{
  "tokenizer": "word",
  "encoder_norm_position": "pre",
  "encoder_bias": "all",
  "encoder_parallel_block": false,
  "encoder_width": 128,
  "encoder_positions": "rope",
  "decoder_width": 256,
  "decoder_qk_norm": true,
  "residual_init": "none",
  "beta1": 0.9,
  "batch_size": 64,
  "lr_schedule": "linear"
}
Rows from block 4 of the image encoder of a small image captioner, named by matrix and row number. Rows with one number belong to one neuron. Each number is 500 + 25 x the weight over its row's rms, rounded and kept within 0 to 999. All counts start at 0. Numbers have three digits each.
Before each neuron's rows are labels from the 100 images, of 14976, where the neuron reaches its highest value: "strongest on" is what is common among them. Only what is clearly more common there than usual is listed. The data: made-up ball-and-stick molecule models.
# fc1: MLP up (encoder.blocks.4.mlp.fc1.weight, 384x128), inputs 0-63
# fc2: MLP down (encoder.blocks.4.mlp.fc2.weight, 128x384, transposed), outputs 0-63

strongest on: space-filling; balls: three
fc1.198:465550523512541484477504515541458512485485449486495504469492519500511464508547532511485528502513481504510503476470511500493482526520465521519527524512468472476530449502504536490476527548546491
fc2.198:513496518551476527456475505515497510542499533475515508510485483513436463439483478494472482512498516539480475498491492443536518492490541486481521495530522520531461506544451505524526522529487477

strongest on: small balls on sticks
fc1.81:530525490492499466492518454511476525443484521567512515506474485504506509510546480483475528512516514511501499506516513470508491520549488494506534508471476536491483512500495545478510493524485472
fc2.81:520457514559456478496556537525526509505450496525493510507514483514511500513497489540506484536512534508519478509482504532510450513534488505515497498515468464525488519501535488481468495493491542

strongest on: balls: three; balls: four
fc1.350:477524467489522527489569525509512502515463523485514506510499538534462520496480524523525504513469539514488477512514455490553500499515501555525509513525504461551500516489525471511485492506503492
fc2.350:528533503513556504462476476493485522537479465487495486495533477476452477500477413506499463536483491527519493521506513484481516533487507564469495496511471533487493499514520487492492522479494495

strongest on: small balls on sticks; balls: twelve; balls: eleven
fc1.158:506508515531483509485514527519477491536522483529490473537516483524477516507484508514491473507492502495491507496518555547502485488524458536500552498510468526517491467525494523489500500499418487
fc2.158:511489510510476484480474554464495517540485531511517496460513466513500556473529519510500501530528476528509499521515470492484453518498537484499505491498503492486528478502515482451463489479458485

strongest on: space-filling; orange ball; balls: three
fc1.70:474530538501542497483530497515487472502462473492505519483479508511499472548531535515507539488524490531493514474466499506509531548525477528496485487514465473474520445492536551528499499511503540
fc2.70:513476483518491510505446475530527537488528547485487493519488511493464516469488482551470503490503512552497503481515468468498480507480487496491486498544494477516490470535503473523537521485470476

strongest on: space-filling
fc1.67:502513509531495495502520509520491524489513504529503464538501504498486512535495518509510472530493475524487489477493562533515496487509457539517528493521463550521515458528486485484466490483437499
fc2.67:519482476529495493499485561468511503509499533469514499462510463516496526528552519510492526516477524522505528537521463444467472515504519503464516479486502508508511485464502496444495511533529456

strongest on: green ball; balls: twelve
fc1.109:461458506483559513492510474470486513541470500486482528501465464468536489492491528497480506509505522531512489491525476466499480497529472522494526546492477490528473466490523465458468551510511527
fc2.109:517499455412477481503495497469466499523513502527511541479479497507465487532499512498522476535551510518547488524555460471497493476515517456472507563498496439512484459505463498510503507503506509

strongest on: blue ball; space-filling; balls: twelve; balls: eleven
fc1.141:491531490508511535492472514510482522521500523517476477503519511508477497506508541469497473491496445553506479476491549504505501496466450531489555477558482541518518438508533498490495528500466500
fc2.141:527498498447499487483509489494495508463474520493529502515465496534468500460485461562500484534531516512525504506536498508478473505513517493522480565486479489497490493506456493472480510500530498

strongest on: dark backdrop; orange ball; balls and sticks
fc1.226:503483511521486483504517499502518465515478499501442483461505512552520492517556487507499457479555485482491488463529510502480506509497446550531457537462477499481518500503486524497512516453476493
fc2.226:466532509443478495499478495498499442480515474448572508493519510509508468462532493475490544493528477506488483503505496494509488511522457507461476540493506528506489508512504472489540527489523492

strongest on: blue ball; dark backdrop; space-filling; balls: twelve
fc1.264:494496511505493502504527486513513516453513519514513471493506494453497507493511442465523491504535545534494518504480502490487493538495533486490537463471485476538568519517505471460466497532507535
fc2.264:502485485494485523497445494507479531494428490476518468472504526505493540528467516481510480456494513461510495493484456487460510514466505494554470452519487487535511514502528490476512517506507532

strongest on: green ball; balls and sticks
fc1.373:470478533480495413518523472500489536548495495463505468521461517517581492506491526471509473457498489467520490498476487485522481503510485544479547470485543543508496492504519477483519505467505481
fc2.373:460539512493537449512535505514523484552461515478511524529473531510479500496453472466538494542490520506515489553500441476534470506505492545482476491470511517520468478479478486489505529490489445

strongest on: purple ball; dark backdrop; balls and sticks; balls: four
fc1.140:483528520434490533527522496487513514504492517500516528466496515520484453510465500517490482537478478487489563484517534509529500479516481472488500497506536491462507503521508502492455470543478474
fc2.140:477462512478488468510490537525481517512515525495523464517548492497519512504470523555531502512525484502477523501479505478489531519511562548492467439517489500496479531497506536533481511536514472

strongest on: dark backdrop; green ball
fc1.190:457526488515517513532547490519537459456512527474516524515547514497496518456516510518496502520536471495432507503529446527489517519515482508498497535469495510510511451524462515500534523473489497
fc2.190:506502466466520508463489481469487466483480489550491480446530468544522500511484493508498458488501480478483493509486541510530546464519481484540476497512492477476562523511524500520499473515450513

strongest on: small balls on sticks; balls: three; balls: four
fc1.142:467539474490537519483519491510498512466501500519520482487507510514517470538487508464494497479463465507472501501510531518503471550525487528444507552533456474514509506539484545516509506518522498
fc2.142:515484499501505559522475499476502449538479510521501487521529495464493484508478475500477532506561548535495482580456524534455491495497512531519509499527456571465477485488485503524492464502523522

strongest on: blue ball; dark backdrop; balls and sticks; balls: twelve
fc1.367:495536514500508521499491496511472518519470483509569499526485485488494529505514508505504504503534494517521552476445522520465498550513487516479525505480479486529541450502478499509472499508481505
fc2.367:486521459459508500505506483500541502488495488529481532521490492528527496521451466485542463472461473494458508485504530533449451505503526493511475568504481528531459499503501491487513475500523523

strongest on: balls: three
fc1.114:451516517515475459468485507482473483451478473467521504510508528500512450491527512493479495499499487531502486480494514503514537501542516520496485481517507476480561477569524544480527506493513551
fc2.114:523507449539499507516455508486530518484496518557516505523508504490486532462492507543504507491515507507505474532500452508441524546472509489471521490553494446521509481593491510519492511510517490

strongest on: small balls on sticks; purple ball; balls: three
fc1.356:475500509513535539531513521483494498497524502480487512497500492547478502466491467527508462511526499471449502502476482530526493518498541477470451545482491515509480491549532489515491491523503549
fc2.356:491562554521483495510508514461480483451517497538479481522531498484519469484481491513505496485519510492492513537479488486553487540470495545527497514545535490497520509493508490491519540474507515

strongest on: space-filling
fc1.236:476526532520478544496506517530445501468513487528514510528472508485481559511472503539466480508488460489570536481499485514503475494528426538499516520466459499526530444498511504487483505513486458
fc2.236:520471478465533498533513525473506507467515488534499528515496509525525560515482471520553473506497514448495537485516500492497469509524502473515471559479515510536500522463468494462503495510520501

strongest on: space-filling; balls: three; balls: four
fc1.7:541499522518479470504505467492515454496468503518514497484526489513485481502479495510521502508523508533504486511528510529527493469523498553462509497509489471521514511552495482494461525481510478
fc2.7:541520480476534500509489515505514539507477490513481467499461514478479513476490496530505501507433529472531511493506475493519506505526520516490495532525463513507487507472487480485465540541538490

strongest on: space-filling; dark backdrop
fc1.2:527492457525508522515521467483462481491510508491525491472497498490487457476491473492473498565515542459485497451450491553480485469489468520503500513461470492467506468503495489525537477518539451
fc2.2:481467520496488470525525515421515451500502513518451493492474513508483493512522528489475494508517491504477528482521506522474519527560521516527544509480515491492482485514544483488536536472509504

strongest on: dark backdrop; green ball
fc1.291:457505535476508491481460516514453540538455538521540497458492520493525531477507535545494540511491492510553523500516503478509505510484487496513502491524491497483514446510533496486493506475490525
fc2.291:519541466523517505519502467490528442549499551495486493534505455475469475495545484480445500497530571489487470514493487499487511526510493484489535524558442486483500499489481485477483544534520496

strongest on: small balls on sticks; balls: three; balls: four
fc1.108:487548507519515467471561479490491511470465492484538519500473526526484488525521501512482515510545501475541533481519492531528528532519507513525521525515473509504496488505521556488484503502458480
fc2.108:558518510567456508523514502514517515504484523525496484518468464509477486486494493513473465533517504526502497559518477525510469501520477514567502527533475463520491490532509537521496516526489518

strongest on: orange ball; balls: twelve
fc1.383:472517473477510470515486494539470503516535485525516547452569516535482470477492469498528516569509511509493465529472480503516536493534515550512511449527468490498505517506515492482503479487485519
fc2.383:506504491497512501505440489478515496504523498530491527460491523523503512543527458511583482490525507503489465492526500515491546467504472513490464497529502498539532506500499505528516504532512532

strongest on: yellow ball; small balls on sticks
fc1.343:474476465512549498507497522497463484518519494484493517520519502529487512467561481482512514534484490474499493506486445480513500495566507502510523521485514495539532534543474482514502518494464462
fc2.343:470482499516500532496546485526523521427526483518466454511455481531550484524511502506502468543526451548480513464495499491510489517497432503477484484529516473480540503498506496550505491484533503

strongest on: small balls on sticks; balls: twelve
fc1.244:537486551531475494533540509519473488506505513524509497504504499508556550511531483465474491537479463504502517502512510497484438462507486505499499537514512504504511495499493531513443475492506483
fc2.244:505554502461529489508495498462527529478520459512479504504502506477469491467488511469547481473498502448487500489476504501495471526445469523461477534531440480496521444506505504496519523490543497

strongest on: purple ball; space-filling; balls: twelve; balls: eleven
fc1.75:437522535500507518471487516452472544479512546534497462420489519502520504502480523545500484462506505504502455497528512456488496477465501511497514468522505521472528500514482500490500531462448472
fc2.75:498489530533536484511499466499473484474516537524488444493527457496515448514485489519476504522495533529507443536523530499491542475511492485488516485500472461517465468451533495473495506480521519

strongest on: red ball
fc1.344:516537538496505493465508552530517549511523525489522472525500516493476518493523488487415466510475521511488490488506535500513466496458507504512527525499484505505522474522496505498474509519521480
fc2.344:537504484507501502460467526520480559481542499484487499567501522487469528478466512505451452455464494492500457469533519497496489431470489513510518523511493509514529497509498494541499500522498500

strongest on: space-filling; red ball
fc1.241:463474504542541522516525495530523527537467502502504461493549497492526447518507486515504508535505511494498524554533495467483485461476465501505527488431479536516451499467517518491492547497513510
fc2.241:508533528544496514486502526536499469518515471495506509515504482512464490472521488481467494480525521492562484491485521486492508482565515501462490487474546469495491486528554481453427513514497476

strongest on: dark backdrop; small balls on sticks; balls: five
fc1.348:529517479487471522493518478507503526481489489495547515489513506463525498483520482489501483551491440531513517565460486494512509502524530499475493461498477494476520502504467446499518494528512510
fc2.348:496472479464485476501512447468477494439514482506483469475469532501490538529530476489467470481536558483506454523505516510517473509511542501486532521502526498492524489477500492507496529484510517

strongest on: purple ball; green ball; balls: twelve
fc1.112:491488468477461488438557483510504523469524481497509490459546514492486516528462500484473474509491532462495519530517507467502492516502505527462481469547524504506487474477519508527468535515494540
fc2.112:525478539527521446486488493499527479527508472499460542520548588505435499518482502470451507503499493514472520439514522513482476503481521475523517513501537493503494481514499484525495485518480510

strongest on: green ball; small balls on sticks
fc1.76:500477469542523490469479490541522535503532506487522498501472473528553533536486495509488446513527476477522496488486466517470510503522501491484514477510521511459488520544547499498542546515518494
fc2.76:511478521461462528501464517532482519498502484479499523499492489496464504521512533492501573487506529429513484479513479493500447492509463497471515489492564469489487490538438545498467505495480499

strongest on: balls: three
fc1.38:526518479461482564538529467512528516511454471530486518509482508469495495503497512501440499527505475497479473492509503518499552495455469530538496533488506512496476458500481507488507481465505459
fc2.38:455527477520513484484455508503473493486503515503485510505514490462518490492569452479475467515451474467507465516487535495507502516516511512566498520520519479521542507491476501500483517559523503

strongest on: yellow ball; small balls on sticks
fc1.13:511536522541467522504517474504466501479548539494503502493521548502494479479476484505530513557495525518495463488486500471536548512531494479498503493489531491463516488516476530502465506511531525
fc2.13:494505499480513468496445503505539544523517495483506489492485501505486501499475513522533483554523503474539514512504483503490480530513521489497498498518521521552480491513546469512524494508514515

strongest on: orange ball; small balls on sticks
fc1.295:496530508457510542496483505461481484523537492508485477535534503498543510479522470525519530517512459491514502472528469513496505484474492450503538512522456493521510515495471513521502499510526498
fc2.295:495496428564501498501520495470501478484514507487549491531490497468503511519491496494494508495544504467473527492528534479450520490476476567533518497516530529549525521455513485472493493536467489

strongest on: space-filling; purple ball
fc1.323:488510525494450528506496531508445534465524529503511518501476538462501564516472522551534495511458493496564515490474505500502510496494488535487507536443467535540522462504490512479501502460455519
fc2.323:527482531486476535540509522483468488432486466536507518511528503475515562515479505510527446488487515453504510511516515501486469507507440486498447548441493524501524526484507499457516473499496503

strongest on: balls: three; balls and sticks
fc1.131:464540535504503448465522461506464554487490482474531527535484511500498512499527517530454549477482468525511527494494521493492495536505495520502490525488495486499493463475519547497468503491500519
fc2.131:510508443503515516500491507550509509490507522499470521522502494510503489474477476495509498520509508496497473516473506481525550489497490491478458484539481514480513454569504500512505545478473481

strongest on: purple ball; balls and sticks; balls: twelve
fc1.23:491511560454489522482499539490411486508478531512508478478496530468468505484523506508492483529495484481497527506512508493515555498519469511502503464550517486512542501475521524465509474482493510
fc2.23:436523486478496506487489488519491469498480424490497499511508509507515471554504503502513505517479475486471484544502536475495571534529481513494481446511503488502528496457542483515573469502487504

strongest on: dark backdrop; small balls on sticks; green ball; balls: eleven
fc1.256:453471469476523510510547498503498462497547531535505543525493508472507508528464501488442552506513500492494483481483492527495463492528531527521516549501538509497515494483508506498443506496551510
fc2.256:523496481445489530571456548534519462479504436472480490508519500470505493519489517500498511488511521512468543499539508462482510484490502534496556472508478474486453491530522501477460527485511501

strongest on: green ball; small balls on sticks; dark backdrop
fc1.288:463523560504479511520483444509464505482467489508526492517504494494500518546516492499507532537497469508509507504473522524539509532522525520495506497456491544566504471521482524506506498522494505
fc2.288:482519443466493511554490500511523490462494476517482522522545503541523534525511504506523514485476479434470498512493512508520543541496493510483470500477492554530514505506512537529523455527470544

strongest on: space-filling; balls: three; balls: four
fc1.228:447527504505486493520522536514462538446506517537503492539501527487472529510496523486513481484489486476542537477476535463478497493511490556499516530507462543534473476530508474463483514474496516
fc2.228:534512508484511494494505535478525495470509491550484519500508510516495538502528477500556464495501554389489531506523499526500457485501514485488507549450492498499497514460480483452490494483492493

strongest on: balls: three
fc1.242:466449473484529505488496498463493515450472508504552493493491512520485526418493505508530486514492524554468514471510523509467556534529435522485510481521510524504505492535503494484518500498484518
fc2.242:491502461504528541512480500501513488468490547514504532496499446468538492492463493544497512490505516475496527568477485509545497485512517473485495488465453509509505471489527485503446524496532517

strongest on: purple ball; balls: three; balls: four
fc1.186:526509480502490502507485558489544430482494491518495495511475503454553508492490525510482469496562510500480544532494506459516519529483520530538450485457525468508482481474503496513501472502469479
fc2.186:478540507580537517509485469472520502491473504499514505476490528521466486497549505493516480522517488518496474524476491488459504537482487480493505493504507498492515484477524474518469519475524510

strongest on: yellow ball; balls: twelve; balls: eleven
fc1.261:478501527513446488492466489515552488466502503466504513523522475509506469519487470516506505516456506521475464502521501454480473535469511533507500531513539488501531518482540528460498476462500508
fc2.261:454552513508502464504500485513492541517519485568474491510534467473478524476479494491463493479513497531468479492544439447557489549499537502500516470487454482529467477490496492514470483523491488

strongest on: yellow ball; small balls on sticks; balls: twelve; balls: eleven
fc1.255:518478541536453505492464488477510491503508527496476506526531484486500483488501491502483514509536496552496484510496479511528564511528461512503565486460505552496515493518529522500466515499503489
fc2.255:465576463487489502499468476518508511457471468470451563511504491517528530497465506506563524484507488512488483481441518475480526500533467518479511500489472513511509504504499519543540497513486524

strongest on: blue ball; small balls on sticks; dark backdrop; balls: eleven
fc1.340:479501507459477505511484537532486513517522503510514521498507513499518500493519481451558505485524477519508547520541534536487492498524509478499516561503499547507535540518494511477535522484528532
fc2.340:540502465483504483526488458514507534466482483471485501512478479514481528488516535479460525501507505474507543559500509505555507486490478533487503492491462503501504496450508491474470509506455503

strongest on: purple ball; balls: four
fc1.224:492532492504492533464524524501483531463473465510531498473486484498481522501447543497508552552515459549502508467508505508491512503549536488532488467484505482498511527547485426455483522510496509
fc2.224:515526473495508536498444476523515492505549553515468538520512530514540523467494449500485513525499486511482529512481498478484469525476497467494483492543521514510470475522479468512513467515484491

strongest on: small balls on sticks
fc1.69:488513504493482502537513501534496503462484525524511495486526511531474502512459495508523537502479475479507507476500522517456518480527497500490498494472486547496506490510491528444522471503483490
fc2.69:480517440480464505528512520434544494494487499525498498508503535514534527492465495531497504537492562461471459485481472491504539514489528516505524503496489524505488542464520476495483508520519513

strongest on: purple ball; small balls on sticks
fc1.82:495527560502473497501482519517433478468451479537524503499492489462503551522491494513495526556484451488508548483496538516522508500518498531510494481475463547559504504496523519486524487503471539
fc2.82:483498461447477495538495481479480497479525455513501503487511536529551536533472487487529486487482509428427509526485509481509503509512490476506478500483455520499518495464509482540514468492492502

strongest on: orange ball; small balls on sticks; balls: twelve; balls: eleven
fc1.363:514523537494486528479537497529424488533466535513499529463469544469520505498503493518481459538548464487490506522480503514512513483513452503517470501531479477538500486508516511501486543460472521
fc2.363:462508507462550519480500525497500490473503449510508542480489527489498513511476501498530504477476495488453512504484505519490557493507489504508466468504488475508494487456525492522537494497528503

strongest on: yellow ball
fc1.91:507480476509501520485548518463492483489494478504503558480523529519488501460466498506505489465521477496442455494482499518493522470538469519504502491505534482477534469531510502518498436493476463
fc2.91:497461481484519488505453502498532536463478473483436495472545462501492465492517493499505501465481468488463520521501517494504498527539463517492549522492533528507500529509505529506488529547502498

strongest on: small balls on sticks; dark backdrop
fc1.167:499510502501481514493529525471520497458480525535483488508499479499471551524487526510507492511516480529492532493518512513478461473496474507494482520472491507512514499514491513479487506495471489
fc2.167:518475483476483486543524508477512503497499481511528517483484511504486537520472503500525496489490554464484496539483524509466484492483476503513528566475489515496536513472521468509500505475515503

strongest on: balls: three
fc1.1:495521531482501501474517458487471519533471519446526481489478556475507525507549541488510533506534492532534526490492502501539499522505499509506515495524492477483509469538546529476482517483523558
fc2.1:511453450519498469472488511450501499503492559510502483477501494535504547505520514528531484512491506515495481502535440511498499557466519507460501536524550461468497503538480495516528517482449469

strongest on: space-filling; balls: three; balls: four
fc1.105:478506503520484494512494521512447544488488532524507502498492523489462498513491511517511469516490494509514529491485537480521481504520442570470547493499456535520527430501524495480497526462453520
fc2.105:561514510491525465503538546505488500457513487515539470520504498502491532521491494550524472526498521454522536491500511493489446468521474489546501556443514513507471529494490490432488509501505492

strongest on: space-filling; balls: four; balls: three
fc1.5:458524521477503507493505523489504555484511536503522500467535506475526508466522549505520488498498492544529497459509531488490499488503476528514486517518464539477507462525495481482473501482479514
fc2.5:520494457506520520543515517497511466494492488514463491496503486518502473518502519485548486487474570496539494522498503496505465500479529504459513499483444492492534479490491469407488509501494520

strongest on: blue ball; dark backdrop; small balls on sticks
fc1.22:480524474497444506505533563513525511468515540501481529504470466445493556477510483448464487534476518453535477481502481481492492517486491488468512494479495510525503508524534500534500481486530491
fc2.22:516498486522493484504512495488527502508467540493530478502464512512451528512468494534525525461538497465518441506466498493496499472461476462496479482508469473510473499505502500505462504557480490

strongest on: balls: three; balls and sticks
fc1.320:484523550493524470468510470499485471503488484509523523491478503518548513520567511488471513517528468520516511469502498511527500531548496526509510494474487487494531463490529556504511495490522552
fc2.320:539478462487509510468525495497512503503526548516481503475515475529496515479551504525528505526493503517496469521543426509497513517457530499520488502528545476493492539539460489488492518453472491

strongest on: yellow ball; small balls on sticks
fc1.298:473515481495485483478485503469488502482455513515485518530535540470524471493461522517495489512505471496534458511506533492493538487483490491519476484452557489476484497478492505502507486485478491
fc2.298:527520501500479503518496485473512513470510505485519492498531460517492480470475545527499469534531472514493487520526512496486477493486476536489491506485566492485545434493443548522461456496534491

strongest on: balls: three; balls: four
fc1.25:509521459492513504519438487481502538464474480500520505472501510433516533511523468536518522537460509493466485481491482502467485520518503552536482497510486484468523480534503502485475462475510460
fc2.25:503508517527501485503460508479486480469500513515470521524503529498471502451515496533494502490512519514512529558499493497493476471468549475506501538516508527527518501467484514510492545481505544

strongest on: yellow ball; small balls on sticks; balls: twelve; balls: eleven
fc1.318:507494517528446539503480509526508518528522521518507484513512499520482498509485490492484496528475487520501476493505543540528516479477469528525554495542481545535512479540475488483474484499464504
fc2.318:511497496489507485461468490462506539489482573495502480461484489489512537491530522539518534502544507549541488510506475488532538510503507521535505499503492507471493425514533508494506540461486489

strongest on: red ball
fc1.260:500523525445531537510493502485504505536537448508494461514521504552497497559514480478499514505471504475493480488492500493441547452548533471487499532493469446520477508518478525538480486485467467
fc2.260:489530556465482475484503502527530534534478508526509458518477509546523479584476491507446491528508519495513521535463496496521478505473501527510445476487510521488514535527520503479518500473497499

strongest on: balls: three
fc1.161:473566538507541502453516496494479487501446477478530513473462497487499475531548526533493510489516490489506516483476517513522502504552500516498515493540481476471524484504525541465484539484499564
fc2.161:503473455536493484474450509471506545504504531493487481457500489547503522487482491532476527507496516520522464498524457484512515502465522493454489516529528462497485491568516518501527501473497503

strongest on: orange ball; balls: twelve
fc1.358:508541577515477500460504520508441504520513522488529531515477485481512513528497472521474472525509462483501514506511524506520517506521442515535511498498507514532518449536527510513459534464490527
fc2.358:493509457473530500504500501497522520469503494523475536518510541491493479492436530527558491484509481444454498494545478505500546489454526490474450527454498512507482531465520500460528497501505521

strongest on: yellow ball
fc1.187:568466421497523523431488491438434458508491516491539515439531497542513548492494522483531503532495440519517501490502490513492491495496502518525484532483507513505514473463484489519473502524503526
fc2.187:510512512488511518524507485488485504504510469544484501495543485466506509478483555564484463539508470493502499496474496535563497478498458511503494525528505505464521515519541515521512480479515452

strongest on: yellow ball; small balls on sticks; balls: three; balls: four
fc1.0:498492460471488488471506493478489515481522443488464472531514469525522566555457540501504482504505448470509497489488490499497531499457491505506484504509500493494494477561498522451511504516511518
fc2.0:483526446510526512517473494476462479502519497508474428491479490512470524488495456511504513499519517471495531457483549516455510499508480515505540506476530498517491508499515549461484512465483529

strongest on: dark backdrop
fc1.299:480518510490506517503538548478548491513481544488509550464502466506533496490454495484466489518463526532536465477487525503544435476537473474474508513501480497516484472485502549494487455467471525
fc2.299:479534542499503525527484474505525523489495489487503518494550487504474520493517568506520525546460499531551529516513423496507485508475510489533492515524532501494514432435519482502484532455508480

strongest on: yellow ball; space-filling
fc1.156:480452524453513505493501457484542477468481455496502485511471496444499482452496504517515500480483474523526527465482516473514498534498501516502531517501488557525551531517437532525487509531492463
fc2.156:496541484539489523464504527449507507579497509503461505512477462488498485486486505531461502513471488493483557482465502527485501491517438501457465442507525481491470488463442461501488495496495487

strongest on: balls: three; small balls on sticks
fc1.265:493541542499492492471523507526468530454489499502488536490477522507477536509505499510489518524548503508476549492474510534531521525499496535492545539489459511479518478508532563463507517471496500
fc2.265:506454491501486542509480516482502506509482545496496523494536481524523498494483480539500507506480512504517466545544478508509509517484493526530500519552514454514479485554493505523478521493483508

strongest on: space-filling; balls: four; balls: three
fc1.357:482550508489478509501491529530448541501506504518511524521488512484486516512480530533502466506490488523550502478494523508501480473515461546481524511524424547504506458510510517467488487501449521
fc2.357:537453494487492516501520514485485458469490471545483525492501484500510570507502492533521467535502512446527534512503507488528473501519494485513499521447524514503498488508465478457475499452519479

strongest on: dark backdrop
fc1.63:532489486472486511499521496465488537495505515509485577553524502500483487495508450528499511545521486516490496526488460462517516530517500533524476475489546515520510535514519499510508463533508484
fc2.63:505444548497516576522512517497488558509467461456503479514498492497493471480513480509569507505486494496480507544531495492498497488465488454507485472500451479479496506476549532434515509502501507

strongest on: small balls on sticks; balls: twelve
fc1.313:505512506508494503496479499519486522503519518509522482526497499516490517520491529490492470532468487521459469513512546531499506513509482529520531485540480521518495491525498499529480489510420446
fc2.313:509489461522520494480459502474513533514511532476486494496501515492499514503519543539504531500498514557552466522513487461523486505494510520462524515562505496471506504476512490484475511470500506

strongest on: blue ball; small balls on sticks; yellow ball; balls: twelve
fc1.337:510507519522478493522473512510473546538494544511524496532524490478507492500492492494471474523514509504547479465517523489491480442513489540502546471533477500524503459520533517491470476491486480
fc2.337:486543497500491490504536490448496540492498519516522512507482448456498499495532495503526521481521548510462506525489508494553521518456531523475496504482461487511500446498473543476487534466514518

strongest on: blue ball; balls and sticks
fc1.378:529519520484537513525500504531519531510457478530502508474473484554503527507513509488516498493518479495508539471480488541467482505472502511520515511547518493544516496486537492517514513497496472
fc2.378:501491527472530496538500480508540549505481501511502528510502489517515507497468490467515487448475484476491507464490522504454459472474502488503502497547508520563508505485534496542537513474503495

strongest on: yellow ball; small balls on sticks
fc1.62:520521502456500522517463548433522465490480470482501493479445484548471515483427514493496504487473516512460509493472504490485512536507526487481489500525516526480498472486498482478533482522460481
fc2.62:487486460538480492547478496517555491497495512493488500506472535455547503528479513522483474475478473478493483531450489487474504497474508527525514535519506576453481552483498553486482499450527489